{"model": "image classifier", "dataset": "rendered made-up planets", "train_examples": 97500, "image_size": 40, "crop_scale_min": 0.8, "horizontal_flip": true, "color_jitter": 0.2, "targets": ["kind", "phase", "moons"], "num_classes": [7, 4, 4], "arch": "regnet", "norm": "batchnorm", "hidden_act": "relu", "padding_mode": "reflect", "depths": [3, 6, 6], "kernel_size": 3, "stem": "single", "widths": [96, 160, 288], "loss": "binary_cross_entropy", "head_dropout": 0.2, "init": "torch_default", "residual_init": "scaled_by_depth", "optimizer": "adamw", "learning_rate": 0.003, "beta1": 0.9, "beta2": 0.95, "eps": 1e-08, "max_grad_norm": 0.5, "max_steps": 20700, "batch_size": 128, "epochs": 27.2, "lr_schedule": "cosine", "final_lr_fraction": 0.01, "warmup_steps": 1030, "weight_decay": 0.04}
Rows from block 8, named by matrix and row number. Each number is 200 + 30 x the weight over its row's rms, rounded and kept within 0 to 999. All counts start at 0. After the name is the row's rms in percent of the matrix's.
# convs0: reduce pointwise conv (model.blocks.8.convs.0.weight, 160x160x1x1), inputs 0-159
convs0.24,097,219,182,260,216,201,158,249,173,281,223,221,171,218,225,257,166,223,228,186,231,162,224,172,139,164,226,198,151,228,179,213,179,212,202,178,154,226,194,188,124,217,234,212,178,208,146,158,225,213,202,223,184,246,192,173,218,217,202,174,188,221,212,237,173,188,202,226,223,212,157,189,228,174,208,181,213,271,101,232,210,218,183,253,146,195,260,198,184,190,192,201,177,168,199,164,204,231,146,169,257,177,157,197,217,208,217,228,162,188,173,226,213,180,250,187,205,181,249,220,201,218,206,203,183,201,194,194,227,207,188,193,202,179,148,229,213,171,239,201,228,200,205,239,213,165,187,148,134,180,221,206,254,181,189,204,202,216,186,182,177
convs0.25,102,174,184,239,247,233,184,166,181,226,236,199,181,217,213,173,179,227,198,205,207,165,196,203,171,153,140,153,193,241,229,220,112,172,191,218,205,169,121,170,163,184,194,202,205,179,230,139,232,213,180,207,209,180,207,138,207,221,187,200,212,145,184,139,171,187,176,211,232,173,194,151,198,182,165,207,216,214,218,216,239,215,220,189,230,167,240,162,188,214,191,181,232,243,209,175,184,154,181,156,206,227,190,161,236,195,212,191,185,246,197,186,179,179,203,166,170,208,219,181,194,194,224,182,187,237,276,191,193,185,205,196,147,221,120,248,233,143,233,211,210,195,207,211,155,203,146,231,148,193,185,212,137,167,207,207,233,170,217,186,144
convs0.26,102,215,219,208,155,225,170,199,235,202,207,207,205,207,208,125,233,203,224,206,161,184,151,199,228,175,129,200,195,176,161,174,182,184,183,190,188,210,219,208,177,207,208,174,171,192,196,225,255,180,189,202,207,213,169,211,227,188,191,198,223,184,223,173,245,178,194,239,201,226,222,232,208,287,175,225,182,163,179,174,184,239,177,197,255,174,206,181,197,175,173,275,205,174,204,172,177,260,211,244,238,147,244,217,226,175,184,202,209,198,204,210,180,175,172,206,151,199,182,252,190,219,202,181,226,210,146,200,151,158,172,142,179,169,148,233,167,297,228,193,211,195,191,179,201,190,207,157,208,224,198,232,134,222,216,247,190,175,215,185,110
convs0.27,103,228,118,202,206,145,238,159,198,211,171,218,226,160,162,165,187,215,219,218,195,168,243,258,249,186,231,160,163,207,169,235,174,209,193,228,210,221,143,202,223,128,201,190,252,156,182,196,220,221,210,239,187,155,179,215,174,178,156,194,194,146,175,177,172,273,217,233,141,156,204,219,215,213,221,209,212,218,205,188,216,237,168,175,183,192,159,203,216,174,201,208,224,226,185,202,223,202,228,165,163,246,196,179,187,212,208,173,199,244,202,227,201,193,227,223,204,219,235,153,213,225,202,194,202,191,231,274,145,216,185,256,214,176,228,175,192,178,242,181,186,175,165,209,198,234,192,269,242,164,185,180,181,184,142,210,176,159,262,202,219
convs0.28,097,199,165,165,222,201,188,151,194,181,205,155,202,215,198,201,203,186,202,166,203,149,222,231,171,161,225,204,157,222,207,196,197,159,220,222,182,165,111,215,229,220,180,189,208,204,194,132,214,238,166,201,149,210,208,125,176,191,174,191,195,169,147,203,167,172,203,177,225,190,207,197,222,162,191,213,225,204,217,202,186,205,193,135,222,192,235,200,192,182,205,202,206,170,198,164,185,99,166,142,166,215,149,144,161,233,190,126,199,228,148,161,212,194,190,159,221,134,208,160,180,195,177,221,202,215,290,235,162,208,214,218,200,189,176,196,229,156,240,212,166,163,213,236,183,193,174,232,164,192,178,209,185,179,158,187,213,199,223,166,212
convs0.29,095,222,206,182,161,217,206,236,183,132,170,269,185,266,181,221,174,165,185,208,181,242,179,182,185,265,203,232,212,246,211,128,203,222,207,193,188,179,199,168,210,275,178,183,169,203,188,206,231,191,235,178,210,195,220,204,210,205,205,163,202,255,236,219,175,194,210,146,190,176,204,200,214,204,213,208,150,158,140,209,164,140,183,224,205,218,183,216,161,197,200,153,176,165,211,178,157,143,140,181,228,212,253,247,165,197,229,202,141,175,192,190,237,156,166,243,243,164,188,280,201,202,217,245,206,192,228,164,189,193,222,190,181,206,186,225,229,220,210,217,246,147,212,172,223,204,227,189,211,173,213,187,185,221,254,202,157,234,187,189,210
convs0.30,099,167,230,210,212,173,260,219,198,250,156,217,215,181,202,212,198,148,219,243,230,252,186,181,178,237,220,215,202,130,205,204,204,253,171,209,230,219,237,166,246,222,224,199,199,205,234,184,138,164,203,208,225,154,214,203,182,211,193,194,193,232,241,206,166,159,138,177,196,189,212,223,203,177,128,248,185,184,205,167,172,198,177,230,218,167,189,148,194,230,193,136,177,272,185,254,262,154,228,224,199,211,220,213,275,171,211,250,124,166,215,230,196,230,182,222,213,164,214,212,187,164,184,155,176,209,157,189,213,202,196,246,203,215,212,222,205,223,210,192,240,232,184,195,257,180,195,211,177,225,174,203,193,240,216,243,227,181,183,200,228
convs0.31,096,194,280,183,215,191,180,214,138,221,199,240,227,213,176,145,183,163,205,207,177,244,205,209,206,187,179,195,192,200,202,177,241,207,207,191,176,185,228,224,176,160,167,165,252,252,238,197,206,169,190,194,302,147,229,219,227,216,157,209,207,200,183,216,204,229,215,215,194,263,254,197,180,179,216,162,217,199,207,213,248,172,209,208,193,191,210,217,197,245,229,134,212,178,204,213,191,213,242,205,162,190,166,205,211,222,228,197,165,255,218,198,197,213,128,211,211,255,164,214,185,240,209,248,231,162,200,220,179,179,254,187,241,258,220,198,193,178,215,190,192,153,209,204,183,201,257,219,213,287,183,180,231,235,216,149,242,213,158,166,193
convs0.32,101,235,217,146,180,176,221,244,163,204,230,262,199,205,177,179,214,224,179,154,187,216,161,143,197,208,236,231,195,178,159,186,209,243,159,211,201,240,169,174,130,231,238,194,213,181,194,170,202,140,170,167,248,226,207,204,213,218,153,186,188,190,229,180,177,170,189,214,203,200,221,256,169,219,171,215,169,209,179,196,278,180,199,221,193,221,204,185,186,158,229,245,159,189,211,189,170,202,170,245,194,127,212,248,178,194,221,229,211,194,174,236,177,181,188,200,239,222,193,266,147,223,227,219,196,170,141,127,210,218,224,188,151,242,218,166,202,254,214,214,207,239,244,224,221,222,191,177,177,211,203,216,229,175,245,230,240,224,176,232,168
convs0.33,101,225,206,199,200,207,139,189,142,133,214,219,174,167,230,175,211,239,128,158,184,165,204,154,206,226,225,202,161,208,224,217,218,247,195,218,190,190,167,159,203,223,219,213,143,215,200,182,160,160,189,147,214,234,212,178,171,258,216,189,195,226,290,157,176,185,211,195,277,174,231,213,214,202,201,206,159,159,153,180,235,180,190,201,189,218,223,203,170,184,227,217,175,210,238,185,207,178,173,217,184,191,190,247,227,219,249,250,203,169,165,248,262,214,156,178,236,177,232,238,217,217,202,197,211,226,203,130,164,172,164,185,152,187,219,172,243,208,214,231,274,222,265,202,196,198,210,175,193,201,178,201,217,173,219,205,200,189,176,198,196
convs0.34,102,237,197,190,192,203,163,180,153,119,208,218,185,168,226,157,182,256,129,169,184,172,195,178,205,206,229,186,141,182,234,197,216,225,231,230,185,202,188,188,205,185,211,196,140,218,191,180,148,160,178,162,199,210,212,199,146,240,199,176,184,235,289,174,176,219,227,213,264,174,244,203,203,202,222,198,155,189,143,163,208,205,171,211,194,225,181,211,183,191,208,214,162,198,171,186,208,202,160,223,175,180,188,243,217,215,271,246,213,171,188,255,245,201,172,153,251,171,254,220,215,201,207,184,221,238,190,136,160,182,180,207,156,174,226,190,220,186,207,199,259,209,254,223,176,199,213,170,215,187,148,184,213,172,234,212,176,170,157,201,222
convs0.35,103,174,217,173,198,147,204,138,191,185,95,187,220,187,167,170,205,130,226,207,202,209,173,241,217,170,193,190,167,175,209,149,240,204,210,208,221,201,230,264,233,196,217,150,254,253,221,183,211,189,215,200,204,204,187,228,230,202,164,206,186,152,133,222,250,182,201,146,163,233,272,193,235,157,221,231,242,176,210,174,217,195,173,187,222,208,182,203,215,191,215,130,193,214,192,244,182,149,243,190,216,220,184,156,215,230,233,122,211,222,179,194,185,191,166,204,188,207,169,180,170,213,156,198,196,203,259,239,190,196,257,229,220,231,188,161,178,148,227,220,211,198,229,200,202,215,232,225,220,207,166,215,198,235,164,185,186,213,193,212,181
convs0.36,100,175,184,133,175,196,155,183,191,140,175,199,222,189,177,165,236,184,202,136,252,249,238,205,229,212,163,204,189,173,197,148,194,183,172,208,247,194,203,214,193,189,207,146,204,213,206,211,207,206,176,164,212,232,211,218,229,224,153,204,176,275,160,174,216,140,193,169,207,194,237,204,262,198,182,201,234,221,223,186,210,219,126,182,250,209,148,211,167,175,153,133,218,227,198,220,232,189,253,181,211,178,212,203,225,236,234,161,245,183,164,226,216,187,162,175,170,209,186,195,201,243,203,194,182,214,168,191,180,199,226,243,187,204,161,111,204,158,215,235,228,225,243,194,215,231,233,252,209,172,253,176,240,201,172,180,205,215,196,182,176
convs0.37,103,181,206,224,179,178,147,211,232,222,214,258,149,222,199,255,173,185,195,201,163,254,222,176,198,202,205,242,233,204,246,258,225,211,165,197,180,194,237,191,180,275,196,164,210,183,217,194,199,237,226,230,207,198,181,201,231,218,229,246,186,239,198,231,262,229,148,199,141,207,149,234,254,149,207,186,214,257,134,193,151,239,184,247,234,227,231,204,219,219,204,170,191,209,257,222,210,201,200,190,157,155,201,228,224,172,190,180,221,236,196,173,204,202,203,194,193,221,203,214,154,177,190,202,196,187,160,160,244,202,242,223,204,179,214,238,231,179,173,225,228,210,183,191,212,196,166,171,150,216,237,241,230,258,235,184,173,184,248,264,182
convs0.38,095,226,212,150,204,191,216,256,164,221,203,246,203,249,133,203,181,179,211,151,235,277,187,170,176,273,215,231,249,213,236,228,226,209,155,188,186,170,203,189,136,247,205,153,236,201,184,168,184,189,224,191,269,202,219,203,196,221,164,211,196,182,175,215,188,182,168,196,132,197,186,207,175,166,165,167,187,168,177,229,234,151,181,213,176,211,160,180,236,207,252,186,170,191,219,204,185,210,186,224,187,196,162,261,137,165,222,163,187,198,160,188,221,173,195,243,200,221,196,248,187,239,231,228,236,158,193,165,238,233,237,180,169,252,206,171,218,157,205,185,205,183,255,184,225,219,189,189,185,202,246,212,199,185,244,206,188,223,206,247,179
convs0.39,094,209,191,202,203,226,159,165,186,170,202,220,172,186,223,196,192,228,172,180,183,168,207,141,240,224,209,177,222,214,173,199,249,258,181,221,206,212,127,180,159,239,193,199,168,215,194,191,209,169,178,195,196,229,192,240,209,214,208,198,167,222,302,175,208,180,188,187,269,195,239,207,220,194,188,202,157,194,173,203,231,163,192,264,212,213,197,221,178,172,246,246,197,215,202,192,189,204,197,232,207,177,182,237,194,229,255,234,200,178,191,279,192,185,196,179,227,211,262,297,224,181,224,168,242,198,220,148,184,208,172,188,215,178,189,211,230,217,262,199,262,222,245,225,154,216,211,189,201,208,154,235,200,177,260,211,195,176,142,250,212
convs0.40,096,228,211,173,171,186,189,143,200,180,178,161,157,195,169,185,214,166,184,200,191,175,164,203,203,205,187,174,203,226,274,169,186,140,226,174,172,155,204,221,233,192,181,174,159,184,181,128,212,144,227,182,184,198,182,135,186,210,195,163,182,132,129,214,210,197,200,181,203,171,171,168,169,159,210,219,210,180,208,233,148,210,172,145,196,188,189,188,174,243,178,170,222,166,193,191,193,151,185,145,193,253,164,196,202,198,157,187,213,194,196,117,212,215,184,237,199,173,146,181,183,198,176,254,230,226,305,208,175,174,178,201,206,158,164,215,195,164,205,205,166,170,145,204,210,187,213,194,192,190,180,187,178,183,195,156,145,228,210,189,192
convs0.41,108,229,224,187,201,209,156,168,171,146,192,214,137,184,239,179,208,215,161,185,191,139,236,133,193,181,178,154,167,231,193,191,215,225,199,241,220,186,157,153,203,222,225,168,171,225,186,173,218,182,215,185,220,224,181,161,201,246,196,162,150,229,241,103,216,178,194,182,253,170,250,158,211,139,167,193,203,212,206,173,247,208,218,208,207,189,260,190,200,211,192,228,173,209,221,199,191,177,165,192,211,193,196,216,198,192,245,209,248,150,184,238,243,209,129,165,203,206,228,237,210,231,195,212,223,221,193,127,152,160,139,185,178,190,188,213,239,172,222,193,247,224,272,226,196,214,216,183,171,215,199,236,209,197,195,180,203,185,216,175,174
convs0.42,099,180,218,213,233,265,145,145,230,186,192,185,203,207,287,218,216,208,152,204,156,178,254,193,205,197,175,210,217,253,231,221,167,137,176,190,194,146,198,183,244,271,188,178,164,243,191,197,223,181,240,215,198,200,196,191,203,195,214,221,226,243,221,247,215,204,181,201,244,239,184,148,234,175,188,139,168,215,226,190,209,181,195,202,221,226,172,191,191,252,211,242,275,168,146,182,219,186,164,197,184,213,226,176,166,202,203,226,196,231,168,203,249,207,182,171,168,248,223,235,246,248,201,226,232,252,248,191,213,214,205,214,249,167,242,233,212,206,196,164,191,166,206,168,169,162,174,199,188,210,204,242,193,241,231,178,236,189,206,166,193
convs0.43,104,190,220,238,205,233,198,222,224,212,236,235,174,219,153,155,200,222,186,205,196,175,173,204,200,144,220,166,152,229,191,243,191,216,221,202,188,229,158,258,202,225,222,168,183,159,203,216,225,188,202,216,207,228,185,195,226,194,249,203,220,150,182,188,195,250,182,222,252,187,184,194,233,244,204,239,209,170,191,180,221,168,235,140,210,217,238,197,203,160,211,158,222,117,211,152,233,208,229,203,239,218,223,198,183,132,181,130,184,213,271,167,237,182,215,217,127,209,182,214,186,205,146,163,197,183,182,215,198,176,114,154,155,187,219,278,234,204,206,225,232,221,195,218,205,213,174,176,188,201,245,222,182,156,206,197,210,181,180,152,205